{
  "train_examples": 97500,
  "targets": ["system"],
  "beta1": 0.9,
  "shampoo_beta": 0.95,
  "warmup_steps": 1200,
  "adamw_weight_decay_other_params": 0.01
}
Rows from block 2 of a small image classifier, named by matrix and row number. Rows with one number belong to one neuron. Each number is 500 + 50 x the weight over its row's rms, rounded and kept within 0 to 999. All counts start at 0. Numbers have three digits each.
After each neuron's rows are labels from the 100 images, of 14848, where the neuron reaches its highest value: "top examples" is what is common among them. Only what is clearly more common there than usual is listed. The data: coloured fractals of 300 iterated function systems on busy backdrops.
# fc1: MLP up (model.blocks.2.mlp.fc1.weight, 1536x384), inputs 96-191
# fc2: MLP down (model.blocks.2.mlp.fc2.weight, 384x1536, transposed), outputs 96-191

fc1.510:458572515445554552529483452618495500516443508399453535476469544390485517501504446542480515527498537508523545420492464436390426558511497514465519473488453517466461558499527495476428514495529544469484513411502426531480520569574526516453524443412570623490492514465463467474611451518460512535
fc2.510:525464552576461532446513485530497562536452465434535519512525526499518553567545486461465475578554505462485546447464484478593465609511479474475445467436451510645428442519473417524577576518567436486510478441499541549447502507519541417559450403499535628532496458457456500428516513502503540530
top examples: orange

fc1.219:520424622530478511513493441603455464471472511530498519555457455381545470511425465544517517441415441503375508560516616573457499511533490388511466481547501494451551429444465457417552533465543482488485496536598557423380518395547515477481584552475470462468491496460457513490478582434442508540
fc2.219:517585497508446522404512404478459470580522457620569564449481479415490501434451515482596427486435414563535521546520529486414469533588472466550461514539497533322541426457488556499577554483472487500481594535537535467471465541533489573521482462503474491458402560493538476400552563515451531556
top examples: sparse

fc1.522:476490533555523447535520522491604483470462500562551558527573517465509444505557538592514509559590468562517462449484511505530500540544527531497510530494462514654464458418522500432526497516526504510550437386602399569505487483438440570554500499520442489474576520551538574478542489518543575456
fc2.522:450418422515459510534503504469626527454424492544525453553452510442546458563582444613514462516467577477538472474472565523429571507492466537484384495527563523525472463553499434518473506498516511416550445483432505501570483429392576436505537553419573467463544550438499409468342507502542473483
top examples: dense

fc1.437:515491478475582400479402514456559545550456382400498549487485660606522441529530452508496480555509479532466524548566464520423461518448502476462524443499445554419510547537450566562447516426549468521534498448574643504501518531505506513594559542540420427585540476484505421610508485416553521549
fc2.437:425478529519606397526490457522557580553549474493560526533477521490469510593490489443538438501509542496520515546531475528453432542467488487509548372433358527478463512494472496527505440435463433463513414552472474523392385499530504539516482483634498493571514462430521485554492515490419544553
top examples: orange; yellow

fc1.379:471408458515520478457506460498535543565436635525454579518552455575545524480502487538503514500493431526526515498504455477487445615501515439491477576545441501398500449544526477470531360515564537558455456470553498535587553452505501468588483350552507507505529454564433536487567502553479473505
fc2.379:557384541473455445507505561526461484448510416443479518594548522589460588532481552465488483426563497502473481511445490478494501464513497554406523479602454428517485538475497470592468558527504537402424499497440478433478360514499566523478548564504592419494507509460422502510396448467425538463
top examples: sparse

fc1.395:466551469510524485551481487436605526472504492542545541534469476498462445504460581440589511493575590537550450535519547569545559442500452548486458473582551451574455495513475504586464464355396493583580561533496530486591482468504507518389567513489509508440489440591444488470464435509474480490
fc2.395:502471571466551435558443408585455623485498470422473478517500449447425460481549492507485456571454630501493512559579509465405435557463471565488398509512561486488534484517509510506511629531459434467528507489473505496601471403557506522361527575516494521505517459515478460567445491461494438506
top examples: dense

fc1.80:531439491513513452463469430499564545535504433392511479438487417507582527541512463508503506524435473517533541503572573498517518488551553452461528462498484448538462520543490551442503461513479559529494423544450476537526510518532511407580552530498418445489485454488561562496467544448476527409
fc2.80:482494499549436432530609543475536551524512520438506422598522454539554484468613606469446509503463509512527458398500448439576491560583495468495522495533509467537474493537456514510502585520448507564493425430384513552428445478520515455590552512463485510539473450378559447523548461535504486461
top examples: dense

fc1.714:531481514512488484493474423534495521543499506519543505566521424510521557424458468479443486560424550491487527439470509583457430567444392467600467455467563552490495550469566502584441498567540486510594378465430544503588488457507445500523452415441541451514471408540549485545467493486474461563
fc2.714:480470453483477373516614432413494498500471503539460530541458540530541469533400491428581568549501562461462494437567494462498563452511467402512542416507434532497474436445519532520453515467514487446501507494508533586479515550508603509444549502495546523493574564465368508460567444568484491517
top examples: dense

fc1.0:496435495497484503417502523472424455527561453541463483530592493476525491437543561492453449490453500526512551647648545634427504459453482540562468494558545505479454512464547587516443561471555607524573549441451502456524469410511560447549490533417518495488568556541501538528451533527547508467
fc2.0:559505430540499561504589497428415541528486514496548514416449477490464536513446491465510547420511556536594516512445568503462604456478382512516410497546507615549511523363554420487550476516446494557464536483560449503476507564472528457551491542453510512524527538408482444501558568521558475481
top examples: sparse

fc1.234:516542492494502480478539390491512519427551475507556520533532456533612451485391438506493534585437513536554464399428562557510533575496465544495550493544447560543582489425543511493479544504577527452462534476519477478512468405492490554534449574404554528498418541492602553470477604544444512505
fc2.234:532448441516470507485451516546562583578506528489473566444534533466425489476574518568521516474472594539450537572557520492495566432530557472492427452519401509535468590456538556486542462610477493441547507426504492556509403568515407500495595573493489534489463507505507563472559429518486470547
top examples: orange

fc1.508:405497524416417445495395468539443560503499545460516438594507519525463416472494484598526486532495459566493509495484543561587428513481529419430536438402600560467433441460469465442468447510529489516495472518483586595483457531480473516497443511478449552498521467582507525483448529428501511564
fc2.508:437437516531471503530447462633470556540558477497556528557423564509553410542438422497556477475476478491473494442511554577437481496551444526507531469549507508422475438457586533512518619475490478520489549509502511388374464506448530467470557501499557496532470546505449520452401512495452527454
top examples: orange

fc1.252:483475479475513542573595454502508543525453429571487553522439525482605510554460503489487492450516569490575529458576548493545495521527386439598460500585510472505431506501474517392506494555488553415441483576525486470596524514551518478486484408510611517446475546576445508460515457556425478551
fc2.252:510493495496585483541581507470499524443501529592422477567427534522557477584461444491464487475402532542550485502460474432540504586451456526535526625605531539581522547550479603430607471514437521433446458551592428413509529614541432551475523480523512576477447566512534523502524468542541447503
top examples: dense